A small image classifier, trained from scratch.
Model: 5.22M parameters, 64-pixel images, arch caformer, norm rmsnorm, activation relu, patch size [4, 4], depths [2, 5, 5], widths [64, 128, 256].
Training: adamw at rate 0.0013, 10400 steps, batches of 128, held-out accuracy 96%.
Rows from block 8, named by matrix and row number. Rows with one number belong to one neuron. Each number is 500 + 50 x the weight over its row's rms, rounded and kept within 0 to 999. All counts start at 0. Numbers have three digits each.
# fc1: MLP up (model.blocks.8.mlp.fc1.weight, 1024x256), inputs 0-85
# fc2: MLP down (model.blocks.8.mlp.fc2.weight, 256x1024, transposed), outputs 0-85
fc1.761:500503498500500500507501500498500497499288491500502500500500500500793503491492501328498500501500507500500491083500500499500500504501501499500500500500479505502501500499500500510500496500520498499501484492499500500511501501500508500500514502501500501500492499
fc2.761:600499500474508502497530626493507522502510551504503501363499509508500439511476503490500487473507485492531500504531486501497489502526504492505502508493498499500519500457487707491499594497500482496500503472496501486500502540496488488499512496511495524499470498
fc1.763:499500500500500500500500500690500501500501500500500500500500500500500502501500500500500500500528497500500498500500500500500500500500350500500500500500507500500500490500500500266500500500500500500500503500500500500500501500500500500500500500500500500500500500
fc2.763:501505499482514501501506503502498634500437303500500501555500507500500495323500500476510504472523520500500500508523500500492498571500513477548496508499495513500508501500528497562468379539559491497492499496484477501499510501542285502497493462499500500499501462
fc1.766:502500500551500500498500500500500503478494503454499500458503499621501499752500501499914492500502500500526502498461501500541497498501496498500498502500500499500500499501505501396500481374502500494498500500160484499497501500489500501497498502500500500497500501
fc2.766:500500502500497500501502500500500501500729268500500501500502506561499500500500501500500501500193500500500500643500503500500526500499501503500498502500499499500500500499512500506499497499500500535509501499500500500500500499500535498500500501500499499499500500
fc1.767:489499500512497501498495496501501508496501502486496503502502500495497492595502505484565500500643495500499501469501500500494504491496500501500493502510510493496500490495500500473506448466500518470473504500481500504497513507416480494503447495497497501414519505
fc2.767:500500503493501488500566500477500499500627501500500500505500516506500500503499500498500502499380500502500500500500500500492500500499500498499500505502500495500500500498508500473526491500499500493511508500536515500498540500500565496512499500495499498505500500
fc1.774:498500500501500000500500500574500503500502682500500500500500500500500500501500499500502500499550499500500500455500500403500488499501500500501500500500506502500500496500500500446500501503498500500500500500501500501498501500500438500499500500500500500500497499
fc2.774:427492500501500496500500500500500505500499482500500500512500499485500506469500500452501501500519499500500500999500526500500540500503502500500500500500499501500500501500493500486498504520498500502500515482493499501500500500513458500499494488486500500500500498
fc1.781:500500500500500500502501500496500496500503500509501500500499500500500500499500505501491500502633500500500500500500500499500501500500502500500500500500498499500500501487500500491500382499504500497500500500500500500500502500500512500500500502500500502501501500
fc2.781:576500497386501502503525537501501526505499512568519507498502552495500469508493450479501500471500497497500500506500467496499498564536503498504543510495458500527500456440519541344500468500487479494500500411544500477504500500499487497504535523525447500501417510
fc1.792:509505500500500499500500500500501500502172500500500499501501502496500497508500537500500500496494504500500500502499499495504507513500496497500493500499500494501500504500500500240500512514501494505495589504499501496499513230493500500499493499500500502500499501
fc2.792:503497498497507498502512500500501502496493503502510501438497507505501500530500504497500500424501500499500500491501495500481501504500496497501499500498498500501502500501503655520499502502502499500499504347453502486500503500507499498489475490489500500507500497
fc1.804:501473492491500497489500500501505501500503610500500500505501498499499485972501500494574500500605500500500501499505500500498500501500502500658497502500508497500505490791610500491386500500500500502482512491482505500488507502500358500500343278501506511500499499
fc2.804:500545531489500500502500501500500500501530074499500510500500522501488489501500515478504509497500501500500517499502487493471501499495506350498500424501490503504529501498297503486500470471499497500488497487485498501501503500493572503500509500502500493498501500
fc1.816:502500500492500497501500501501500486501511501500500499501500351536499504500500499500500463498573472500545501318500500497497504498502500527503650501505499494500501500495482502098500500501495499502525595500507503500523501500491518473504500497498500515500502500
fc2.816:494500500499502497500523500500501562498500501500500500502500499502499500459500495496223498502268497500499500483503500500502474500500501499457495500501496502500500500501499500581581496483500488500501501499500504498499506501506491500500496500500499500500500500
fc1.818:501498500495500472510507505490501500502501501500500501574496503502500503502500506501497553500500500500448492493502500501498485498501507498569500500501497499499500501489495499501504500500499500506500504767495500499512499500501505500500506500500473506501504500
fc2.818:507490506478513501501500499499503994505496500499501514503500504508500507496501504498504513500285191499500501500503500504489484500513499504502499500498484556498503518494506577478482532500354499482486499465500500510501499415504469500514500501521485485502500489
fc1.819:500500500499500500499500500500500501500499502499500500500500500500500500497500499500626500500610501500500501500500500500500500500501501500500500500500500500499500500500500500395500502500500499500500501500500500501542500500501475500500500500500500499000500500
fc2.819:493465500496500500679384494515523624500472498504503500523500506486494500522512501496505519493393500500500500474522479500499492366514506497497500500496503451495509488519443507366498502500499498484500559283499505499500506500500480500499474515500485495499497501
fc1.821:477502469495481512484487499506501500505503489509503503505497502500479498476500906501485499508491500493500500503502501506493499529500502526499502503495498492500501500498512578476501475504514487415477468500513497492484490520515503469500509502500415522327501501
fc2.821:561495478471511500500660593483522554483495559524533497414496505488484493500492341499503497381470502497520445497492421478494458491548646296552493500500484500515507508495503523404542531493484425477529503378505516493500549509476500502503509501662492503499365500
fc1.826:561499491500509500504559594500497499500498500497499500500500492610501500500499500500509500500504527500506499500500502500509493500500498500500504497502349504499499575510507505499502499495614500515498500497500500501502495500500602500497496596509500499499501501
fc2.826:500500500433453512500507500500500501500499315500500500499500653510492500500499499500500608500502500500500500500460476500500500501483500474500500474500500559500500500474500500625572500500500500500500501500500359500500500501500590411508500499501500420499500671
fc1.827:515500501500500499500503500500500484500502497511505496500500510502499500515500498511489500494539504500500500500500499484500504502499500497501524500499484498508500505495500507347202502507507499497500501500500500493501502501498522500501500500501486500504499500
fc2.827:531499510435515496535692549501482495500500322497531507508462595500394494510499516411506509481494527498500500486499460532463554590281500499500527486499496544513550500503515506497500464515520497437494497459489481501501501497498494475491520503502501498502500450
fc1.828:500471497584494500487500499567545500503500563500500500502511500460505496501565545500500500500500500500330673351500484449500498500499500501498499513500504404500498500564506500246467500500503539500375500502504556498493503529504252304509370500500500495500501500
fc2.828:500558500502500500500501500500500500499528499500500500356497500500316500500507501500493503500500497498500500499500500500492768501499500500375500392498500502518500462501346500499500499499489500497500500500500499499500500469497500507502792500445500500500493500
fc1.831:500500500505500500499500499501500499500499499500500500500500500501500500500500499500501500500500501500500500500499500500500500500500500501500505500500500500500500501500501501396500495500750571500500499499500500500498500500500500500500500500500500500500500500
fc2.831:442408506485499492505523500512498501501493492503501498640500482475469500502508486500498504474522386500500500491523491499500502500500500498502503500500552501501498443499511495507497481500495500487500659511505487422508543476500339484500496383501477500500502515
fc1.834:500186497499500504683500499501504500500497500459500500502500499499500498480500505500499501502496500500553500433499500487500490497502497500497487498507495496494498500500501500146500501478505512503502495505500500517511494504500493502499500503396485493500502503
fc2.834:496510470501506505501502502492501534514431502495499494493496499501513500500495503501501483497413498500500498496499501515499503431524501466505466502496478500492501503505502504502498500420499500507501502480497500504500506500500499511451497500498507499500500498
fc1.838:503500500500500500500501500500500487500501500501500500500500500500500500500500500500500500500500501500500500500500500500500500505500500500500502500500499500500500501500500500279000341500500500500500501498500500500511500500500503498500500500500500500500500500
fc2.838:512499500493500500510718505501499503501500388500500504507500535513498490508500521494508527488500500500500500502499499500500503499403501500506501498501490562500501501500512504414500504496526496499500501482487491501501502500499500490499494507501492500500500468
fc1.839:506500500502500500496500500502500502500499502499500500500500500500500500510500498500503500500902500500500500500500500500500500500500500500500500500500501500500500500500500500000500501500500500500500500500500500500498500500500500500500500500500500500500498500
fc2.839:481461504487500498754509477506508512500498242501500500581500500481499500522527500500505527464485500500500500426518474498494480501483498500449498497499495437494506531512519500695498451499544497494500522460472497492501507489501439500497434502485490500499500505
fc1.840:521504503509500495500506487502501500221499500505501492494494500498500499524501499505953500498556500499501493412492497494765511502494500476487501500497285502506499499544504488352498423501501501500501497528364500498501500500486500480500498502501496498500500502
fc2.840:500500505497483500526522501500496507500508439496500508503500524520465499500485499496500506502208500500496500478505500509491504501468503542498502491500498500499502500499498501579479436500500498500500501481492495500502491498500550499497499509499584500506502501
fc1.844:558499501499504501527501500500500500498345496320500571500456500500500498500481500500501502500500504493501500500498498527499288502500307556500497485500373581500500499500500516500500500471735473496500500500423500544500500532492501500500537562500500500500500500
fc2.844:500499495499500500500502500500500500500639500501500458479500500500502500568500492521500500367484494500499500500500483500493510500500625471500500500503500313495500465500273500495500572497205500496502546504501500509500537520470545501500498500501500500500500502
fc1.846:512500496496501504487509500500500503491501499448500503500500488501529492498499521492494500512590555498500500505501500498498501517496496501497494500498507500499501490518500501494500506500506499499499482496500500506479512510490501501494504501500505494503397498
fc2.846:522500485501499500501501501497505540508498500502501487460500499505502496501500502502499500490500522500433500500499497504490515504500510491513499496455493500496501483516499509499500502498500499504500499470499499503497503503499518504504499505500499502501500501
fc1.852:499500502518501181500500504500474501501500501500495500549502477508500608677500500500793500340530458512500500500502500500499500492500500473500500500503502496495500500535498491502504500500497502500500681501500501500500524428499500500500500341491501501499506500
fc2.852:509749499432501499500500503500504528496500500503512498504488501500502495501500500492500500493491501501476500498500496508484500593500503487500433503499486500500500500500486608478541498499502493493500320500503501501500507497500500542499507592501499392500500520
fc1.854:497199500480499503507500499499500501500478498501501498503501498500498495503500497498497500502556498504500471128463500424499500498500499501500488496500501499500499497490498500485500475496573501496503501762502500500532502503497500507500501500500500516503499500
fc2.854:483586497503500498500500496500501500500589544499497509500500486494502498501500503999397469480512502500500500500497408453500500497504504501501501492502499500492500509451502500539500466496469504501501505489486500509496504504499500500505500500500500500495500473
fc1.866:483499500500430499500482500502498500510500495494498499501413504500499500501501645499505502498500497504566505498500498533498772498480499500495501501509499492404503500505501500331530460496499498495499503501501499496500500500500506479501500493499330186313500510
fc2.866:500587501486517500509603500500500509498500499473501500500500502581500500506500488500500500491403500451510492488499499504500500471500522500507500500503499500502547595348504500472497495500500500488500504498500500497503501445500500499500500512500499535506496501
fc1.868:500500500500500500501500500500500500500501500365500500500500500500500500500500500500500500500940500500500500488500500500500500500500500500500500500500500500500500500500500500249500485500500500500500500500500500500500501500500500500500500500500500500500500500
fc2.868:511499500500502501503526487505507515504487000499499499514500538501500500619504499501505792472487500500497500474498437500467500507483475493501500499498452498493501529594547498496494503500537500497500545463498492500500560500502505494499495525498468500500503473
fc1.875:507487500496500499523500500496506484502439511499500503496386500500502501490502500509495496501497500498500497492503500498622443499512503487500499495502489497497397507499497500502586501500499499501503500500477510500506501520510501499501508519501501502503500494
fc2.875:500500504491514518504499501498446570502463477498500501540501507502502499495499500497504501498499501508499499556500500500498532506500490500511478498493515616497500501500507506497501825506506500501450495493500493502500486494500499518485502463502499499499503498
fc1.877:500500500500500000500500500500500499500500500500500500500500500500500500500500498500500500500500500500500500500500500500500500500500500500500500500500500500500500500500500500445500493500501500500500500500500500500500500500500500500500500500500114500500500500
fc2.877:492500500501500500510506522500500500500500503500500500500500498488500497397500500486502497500505500500500500502501502500501500500500506500508500500500478502500500501500507500513499487499500500500500497492500498500500499500500418500498500506500497500500500505
fc1.879:484502500500500500504500500502501500501488500493497499502500502503501510501496496500513500499973503501494486500498500406500495495584500526737500499501495497496500504500502500432339461484561500506500500500500499492500479500500505512494486505500145517500500505
fc2.879:499494504508500500500502502503494524499562480501503501503500503498488503542493478499505520463277485504505501497501484501482483497515491494490500500485502501501523499502225500999500522501488495494500511494500496500500646500496497500490500495501499472499496500
fc1.885:362500487721514501500511500635500500500500499499500487544496502468500483575500495500547569499500500512498500499313500501500500500501500500500510500500500500499502500500531499453484499504531686499499500500499490500432501501512500512499501500498497493504500504
fc2.885:500500500501499500501500500444499500500498417500500547492501510498500500408498692500501416501276500500499499859565503500500500500500500492500403500500498501500498494502500500495498595500415503651500494491503498500500494500495473782500500501501571500500436477
fc1.889:501504503523500233497501500501500511500500511500500497500500496504501500519501500504601500474500242499698501500498500500541503494501481497502500502500499501497500502739501501249499501314496499499500524500500500501498499494500440504496498500500495500227501499
fc2.889:476500504500503487545502495505501478499500451500502500549500513475497502504508505500477513499502534500488500485501482504472521500438500499496499462498499496499426504500500503502495499516554503502500504498496500495502502469501500496500489500495512493787503500
fc1.893:343510500646499441494501521500500500500502498500500500621490499500501522482470499497512500503517499496511500505533503501499502500500500486496498500383499511500507500493482504409500500497498501500498503474464496500496503498505491509500506475501501500501500501
fc2.893:409493500504497500549499491506501500500496504500500524517500497496500489497501502512500347504500481502495500607487500500504500497501500500502501501500500501500480495460501500498497526500466526500497500501498500500500496462501488728499499495500462499500500502
fc1.912:505500500500500500495500500500500500500500502500500498500500500500500500503501499500606500500999500500500503461500500500500501500499504500500504500500500500501500500740500500291500500500500500500498501500500500500496500500500502500500500500500500500490500500
fc2.912:500477500500510501506500472503508501494490451484499501512500510494502507645525506500501514447000502500498500463511477503473498507493498490441500500494506432477502500513513498447495522507509501499500499481490512507500566500500496497498435521499499493500503475
fc1.915:613494495523481500500501500505501411499497509497500502501511500499500484615497581494557497500575499499500502492491503500501499500474388511513500500500500499588618522499521500456500498497540502483499500716500500499500499500502499497500499502497493447502500505
fc2.915:500499500499500498500503499500500490501661501500500497502500500500500500566502500500500502499290468500500500507500499499494590500500500499498500502500500487500500500501500500546500647500371499499500506499500504500499508500500526499500500500500500496499500500
fc1.916:504257500501500500501500500501498499500500500487499500500501500504500499508500498500519500499498506500500496458498501499999503500495498503502500500500482500500500507500500501393500506500500500500498500500501500500582501500500506500500499500499500500501500500
fc2.916:498501506473502501501512508501502508501491472494500500517501518498500499562500499465503518460502500500499500499508460513473506504502487486500495499493496501494501504500501504999500500498529482504500518418380500497500501500500501495496491489500501498500506490
fc1.919:510327500503498502501500505500500451501492501500501499499501499596500498502500507500500498501548518500507496499498500497510500505495498500503500500501492497503499657488507498098500472485552503500500882505498500498501498500499505496498496503502495500500500501
fc2.919:500562502499501500500523385500491514507501281467500500503500520506500500500500511500500500498413495499499500482500501510498526500476500503500495499511493511481500504504501501865493495497522499500498500492484499513500476418501500500499495500499501499500512497